A small text-conditioned spectrogram diffusion model, trained from scratch.
Model: 11.7M parameters, text encoder layers 6, widths [64, 128, 128].
Training: soap at rate 0.0016, 2100 steps, batches of 64.
Data: trained on single English command words and digits, spoken by a formant synthesiser in many voices, 78125 training examples, 1.7 epochs.
Rows from block 3 of the denoiser of a small text-conditioned spectrogram diffusion model, named by matrix and row number. Rows with one number belong to one channel. Each number is 128 + 32 x the weight over its row's rms, rounded and kept within 0 to 255. All counts start at 0. Numbers have three digits each. After the name is the row's rms in percent of the matrix's.
After each channel's rows are labels from the 100 clips, of 14976 (inputs lightly noised), where the channel reaches its highest value: "top examples" is what is common among them; "band" is the frequency band that holds the peak. Only what is clearly more common there than usual is listed. The data: single English command words and digits, spoken by a formant synthesiser in many voices.
# convs0: first 3x3 conv (model.enc.1.0.convs.0.weight, 128x128x3x3, each kernel summed), inputs 0-127
# convs1: second 3x3 conv (model.enc.1.0.convs.1.weight, 128x128x3x3, transposed, each kernel summed), outputs 0-127

convs0.47 094:124052147164117143182104151111161142122173086116171184135074085086176089140138146112122116127114075147095151141145079114122102187117107126064076084113137090141083199126118138135172154143130120140160125122116131099163107118145181112087166131110080083098142125131152147158102080147120152064110111187149075141139142143130150169176172159159108075190069130171181120138105155169162129150154
convs1.47 102:152185111160068106125112104161130142129067111196118131111080115143079122124107088130131154160095104128139073153218134159120140087103097163172137091153104106047184080116124110097117135137119115115085151080099136148146120103179112137050159088091176149134125104109167138117138091095134144134123177110127093217175150132177138156098092144126143144080135206091126134101094160151135153130126
top examples: clipping
band: 500 to 1000 Hz; 250 to 500 Hz

convs0.109 091:189137122170179095163174119087166097147146130115089144140170151137188095116135150196086119125099154101091156152153135188132153080160162152161146133107127125180112118156119145118168138125060107145063115132126144168086132084159142103067194087133160112154099088132142127146099130151127139112144113086100129139146129088081144052153043134074082101132144147175123096125113141127065198129096
convs1.109 096:122091094129126099122113147147128143162102158191140148128063096138129152139105166092148116089137106102099107103123066118140171138122139141093113162142119155126137142196132165160165131126102154175151162113126113116206141207130159169139131177094098168113202166138152169150137133137107130143097181135205083151133100158101072091101207097163123155150113125116097109067129077110104045120179
top examples: quiet level; pink noise; white noise
band: 0 to 250 Hz

convs0.33 082:123174090098108170089128152170145178149198146167037042095154148163099084060152129095100097099142163102135192154139159092118113118202128126138166086141094145118140109116173151131079089140100146157111086084166138113156180141137161096115108148119140099108098121110092196169108118143070154162111175092077082128099129124164119133105129108120105146133100161164142140100085120132091123160150
convs1.33 099:148117117113176135094145146178106073172160104144115150158079095130116115112085106166145100139177085149144145084148051148070120099169142122093138107088109106107104171153156146181130077115195101103182186149147160119168115136167104108065161142088139129145160142125117119166149194130171101111096089119106093114151087117112156125122063098169170110156092062167084055099135101139101128141143
top examples: clipping
band: 0 to 250 Hz

convs0.13 102:116119175077130067162110143105105114213128154136140111097068131078158114078137155105123109177079129175175157143091142127190142103131153091099108117129149153122102118083081084178123195176137129123196129179149109161089148106123139057090118170155116123088175140120147085106144114159120107178131093095110081138120096147196131110119136068136150148096173126112136174119089147065138152099141
convs1.13 098:085155101115158161147111147105157095157055146130077148109125090107098058138177130174116178141140077100062152097062114111106080137100086067130184140123125098130146199106159142116125109073101149121111081113120074088114107134057146084138115164123119155097155110089109151190122135138132111128133150140139151135102135204109144099088086169115138105076054090159174148129158104129124106107103
top examples: thin (high-pass); quiet level; white noise; pink noise
band: 0 to 250 Hz

convs0.116 105:138154163185106133153147136083079135183147171097069183123127103160104155156124188134161134122176119153127166069089138095099117143125132131036089152095140091047152126160128127119101160165085149051079090125136132146148152134127099087100101134119133196097120118156106155105083153074164139153124113137151107142117149120146149086171136152117226116110149119138183123087153131181101151110110
convs1.116 114:071157078067083125062121062191165060134153126133127119126135162123167145158128123130102166098143157150115103183153118184101124127141139099192148094168148139188085128124123098061107122069151140194150087092095117161152114134110142170094132144145079079132112117124179132177152106124159111085114150125143137143139179121111060077128097121132073080170158140118083086129125143173105148154127
top examples: thin (high-pass); white noise
band: 0 to 250 Hz

convs0.54 101:138120071116119141123118114112140092139156105176108139126106134115127092113130147098162087166153092140130124149112124079099146102099112158112123141184110149158220127091091059163083129134140152112119109095128121128144111145153165137255087140110123116076140119146149098116097132136107117078084125056114152101173140113227166094130113178188140212129147134164111101129092126171119160138113
convs1.54 093:130157190166122129096133148145137151141119152137134101117147108093102116095168114149185127121114081204097144109125176180122136173132137134173112165108106132158076146134180180135150084173134130150114153142149109154124111089131115085160127095127087138158130071108110136105084058162078137149099138097130097127153128078120228203097205143083129120098069077153129099088138136107100062145165
top examples: voice: low voice
band: 0 to 250 Hz

convs0.16 122:177104128124158148129114139151148166116098170092106179158140147121160162124156152180198199122144138127154153141108120131134149119117124107126180046103095123149023138121147176144112096185063155146129135149117158173109138146102124077117046105085110093115111121119172133113147151122136133138155171103145123133094196138117165188103121170104163141135166147100139184091105146115092119116225
convs1.16 104:119116125120136100166097125106125108170120169127141114112097167123092079132064102074192082090120057091111122071092146188162144174135091125103126084124142128159191161171104145107086123125154147084132127082151071069141127065140137137146156099183140133108157131127159182160078151098112166161125106124142084140187050093085076126099133147140125081103096193145092168142139137119101130123129
top examples: quiet level; voice: child-like voice; pink noise
band: 0 to 250 Hz

convs0.74 108:121109085156163099102139105120123119146102122181115199135142131181126124134059127147163143137140072173145107132127127160148122124120189144121142133175098153152094153113147168145114096190127112158077130120126112110122190120205123079075167118117102102171164058107120147122106064120135078118146183135132141120151030084154147098185089113140141051158102125162159106181153143165117154154084
convs1.74 117:112184115141140138105148187111077120119155113114159070132097120135184158109109132132065143156101166111186166143150154116107137102145135174130099091105073141166150111134081101167195094124199069125140175146140143137158115137180128128177136097151122134135196113128147140187135167201170056184134138131104091139128145125113136168119131149138077199176117162149091150054098098126121098117141
top examples: white noise; pink noise
band: 0 to 250 Hz

convs0.66 094:194133127125125109119038019186113110177123161142170114115156125107167100149148112172142159119146153133117070127185129098102112131144129145114150191133130070096128122152115151127136155075163126133145119161160098136178142114168147081096114145124133143111177101094106125146163091128141119090132169124111112205148174166088102148084105148111101060179152110153203088114095174155098141153155
convs1.66 090:111141125134122075148091157105106141104138096137126192132120120147116149078134129178142048112159082133112096078155134089164157161059208131103104107128175107124094102115102131116185102113115116132132120135140160182110125139115194213164076098173200105127111089133108102140095105116126151120064110082210129179152091142135126110137207127131119181136102149109129129091130098117104142097082
top examples: white noise; pink noise
band: 0 to 250 Hz

convs0.22 109:101081157118185107137179151177113109103119054149107150105143166234121104113107078158123122157143142123154187185159165116206150173120152153165157151144121158136123088128155133180178069126139090113102133085103124157098184082164132133070092097067094143136152122129134188137120107133139128085134106129072071167145100129093175173133100134163099091098127116149130118140108146099141099116099
convs1.22 090:164097095185120156148156120127109213156118164137108107157159106146119168178131101158147148119129162094152153117171092151111106091144159172147121046129129112132135092165085156098091140071116143098143121146100204135214112120158134170128121174153147132146180142108109130207086104170168108173124147207156111136168126141142092173174119128128151215147108149136132093169105109154131147119163
top examples: quiet level; white noise; pink noise
band: 0 to 250 Hz

convs0.97 103:132156152110123133183159113096112064135181107152143133235147108071103118071179075108147153117144163149174124106069128122102145083179103136153092130107102137184090158147104204085097130121105096178127116123075123175108139138124172127095114101149101071147109098081148079133133157127131144087077118127144168140164120150193127103123183093137145103138168119148166136103115149171194101115121
convs1.97 095:119079078125185108128086111147089178106150114117134091047129101134114192147132149127110091112116109150144116139113096159077148170131092133107157125158168086089173143169155100157167178114121138107141071103140110097148105092151069124086141155119100183130188098138155102121113010149116073158144132092071077100138110120153139142094086122112113126073158188140123129111114163106108119058132
top examples: white noise; pink noise
band: 0 to 250 Hz

convs0.29 104:108131147111192132128073106179182134223131164123152181100145135095145081161137133125136122084100125126104097181165122156151141124132125103182150190102056050132087111178106166164172138136097094128162137171115131103191130168148133077103124100134126110136140087122122147097088155132138077092126160165091065172205139148136172090105103104116124104119129163148087091132163120152126173150116
convs1.29 098:129119085099130142118084156148094176126147099175099160070104139070121147158106130160161135083078085103174128097156174113110124129083097177144108094103144100131120116088105083113196100132128132183161183094164122187122104109084139188152124096146211091086118099139117118152160116173150148165107097138157086137153202067099159188158143150142095166169141186147108121140122150138116098166108
top examples: clipping
band: 250 to 500 Hz; 500 to 1000 Hz

convs0.106 080:155121144116135187138133148127139212112122087094178142154119159114136088085103145203130147070151139101118135143100183176124110098094121145136128118160162087027104124136204142123095110115123132125100095121119172099149128195097105158106101088101125120139153131184161132144105150161195116131076113120127106127125091148138110136099126098097155111110168147137195199159177206159149141148070
convs1.106 086:152159125183094070136157122129138075151142105110163106088151164135122087188155107125075076105118093140136122129104114065116104136146101157136159146113099166184177082139058057130125107112083123077139153169149080117123095039159115074078123146076115142153097128110150146132163152106097106136205128130114080093098149150109161154067093157096110142147172148136094141093165073123094141132131
top examples: white noise; pink noise
band: 0 to 250 Hz

convs0.23 105:124072090164178097165165151114120140109120068186161137150186118168140120125089139111039142138072114136132138125137123134131177064108183120181062126049163105144132141111132088085142099144122160163126114099092129082147181156156139124224086060104120112109123088101106125116119145124118133153130131122093146127115140129103130102157180103120172052109152099187080134155131150121153116168146
convs1.23 100:097120146099110129130129124128128104130127156012109067183129176150136136150111102155135112171095218164156074067086133126112131125100123117106156078164126120100193116184090156104110123101107156162162141156119172132163094126186146098137179114124139101144132138143156156118133129135145124139128139191174172147110116176114144161161193226152118118114119180107148103096158077136122180155143
top examples: voice: low voice
band: 0 to 250 Hz

convs0.91 105:153185080161156130152099148112190126147113207195148153099171161121136128066134123129117119096129109113110168163171107164049123169114158162193108122169065134134085122148133140106106128116115080111113109117169146107056186119134163128133140112177117088122105165102131107169086093139088120115075115162113100111185099102120134166069103073072129090175121123134149112097161143119124066162104
convs1.91 098:111130106134121083090112128101136153153123105105180140178149149140144134148195088138127067133127173122129079134118194188234163116137083132116110156104113119160126119121129103123083105166088146075107135187087119144177090128074094156068136192092137183089138099107087107117121142141177067125136143126163086124095099150164138156184106115124133123132092150124122119055066094140079139135160
top examples: clipping
band: 0 to 250 Hz

convs0.108 141:100098082127140134146130112095134130114098146141135116134133124121132139145068121102169113133142089137107092118136128121150157123168115104131138148116112119127160117135111127093163148155167159163145141109144116112134140167097157036255097014121154111147146099047120157065159109134060098081129090149147123106123126108131117123158189107161207097139114147122141126159155125119130114203129
convs1.108 132:112143130132094122102088118097114092173156116126125134143087115125118102077102138127164127137113164136139112107070143119108078118120137113130127164131144092119149105131137063162077088136152170125115086158095143126139110148142127065190149136063132135137132101116157111136120153075164132190096125135126153123176147147154200091143208254089129042088183137101125140086166155081102153178154
top examples: voice: low voice; white noise
band: 0 to 250 Hz; 500 to 1000 Hz

convs0.107 105:125139075173152154098152065116108089072137099110159140084121116150167098135113148171061119099139096126096090108200148210162188104158105137103157136133106138151188138067132132116112142086170062092097133135139165144119126105148146110194095070103174121126149129137129117144104148137160158117102172066139087164109092082158110105051113125118137125124173125117130151036144099109137167136134
convs1.107 095:149131167080131134133135148145095132172152133125063079145115101147175116152123168131165128087048113141127116100118175063193063105146131192089087119114127111118073116178169120134143115153080084149089110149090088072122111100120117049131160165133136100142152130100116083133137147098118158082124133138105134171151155155111095140167128145058206131141072155055139102094158150148098105146155
top examples: voice: low voice; white noise; /oʊ/
band: 0 to 250 Hz

convs0.18 087:200104188151107124121142182147139128112125104179141177108141083164170090154160136160123155137112138084160113099184146177074095138112137088112155081120125113035124129076164069106192121159100122148151094152134168153127154169149103172188170114092129073119098109181151124115134139126122092108166106111160074165130132151108135132162206139096128190069105121132133114118104143134117077168097
convs1.18 080:127143102122132094169130052140125148156132151118125150070121192086141101152106137173141142094162211099099105081165127068159107116162157187081118202100083139129161118134135128125140178077077105101187141114146128122167113090078172098054059139120139165186166157131134118167150072149141146129104162159126100087146122122103135154152144179083126109112145134113110153109156142117115166119196
top examples: voice: low voice; clipping
band: 0 to 250 Hz

convs0.86 119:089115128101197139087157110130128080158176112156070122122123107162164148175124140162136172096117141116127103094097116115140120157122170103097141078138128194126124102171125235080127111095124116073159142169134163046145136156148135109142136124122111097163167118074166093186091131182116107131124170175106074220174179118086115108123133114104132074144115146106145152106165135165161127096114
convs1.86 094:137146146137110075179108107149121117115085124128174077100086150108106153132089136137096136138128188210128120136113110170102141132101138130091078168080142114066158079166168054160103107154142095111074123138207096097141120117182114157124126168139137106099108091177106155083149131112152142140099049148094146107117113128068085154143092106201052147112156165155127162121097151108127133158085
top examples: quiet level; pink noise; white noise
band: 0 to 250 Hz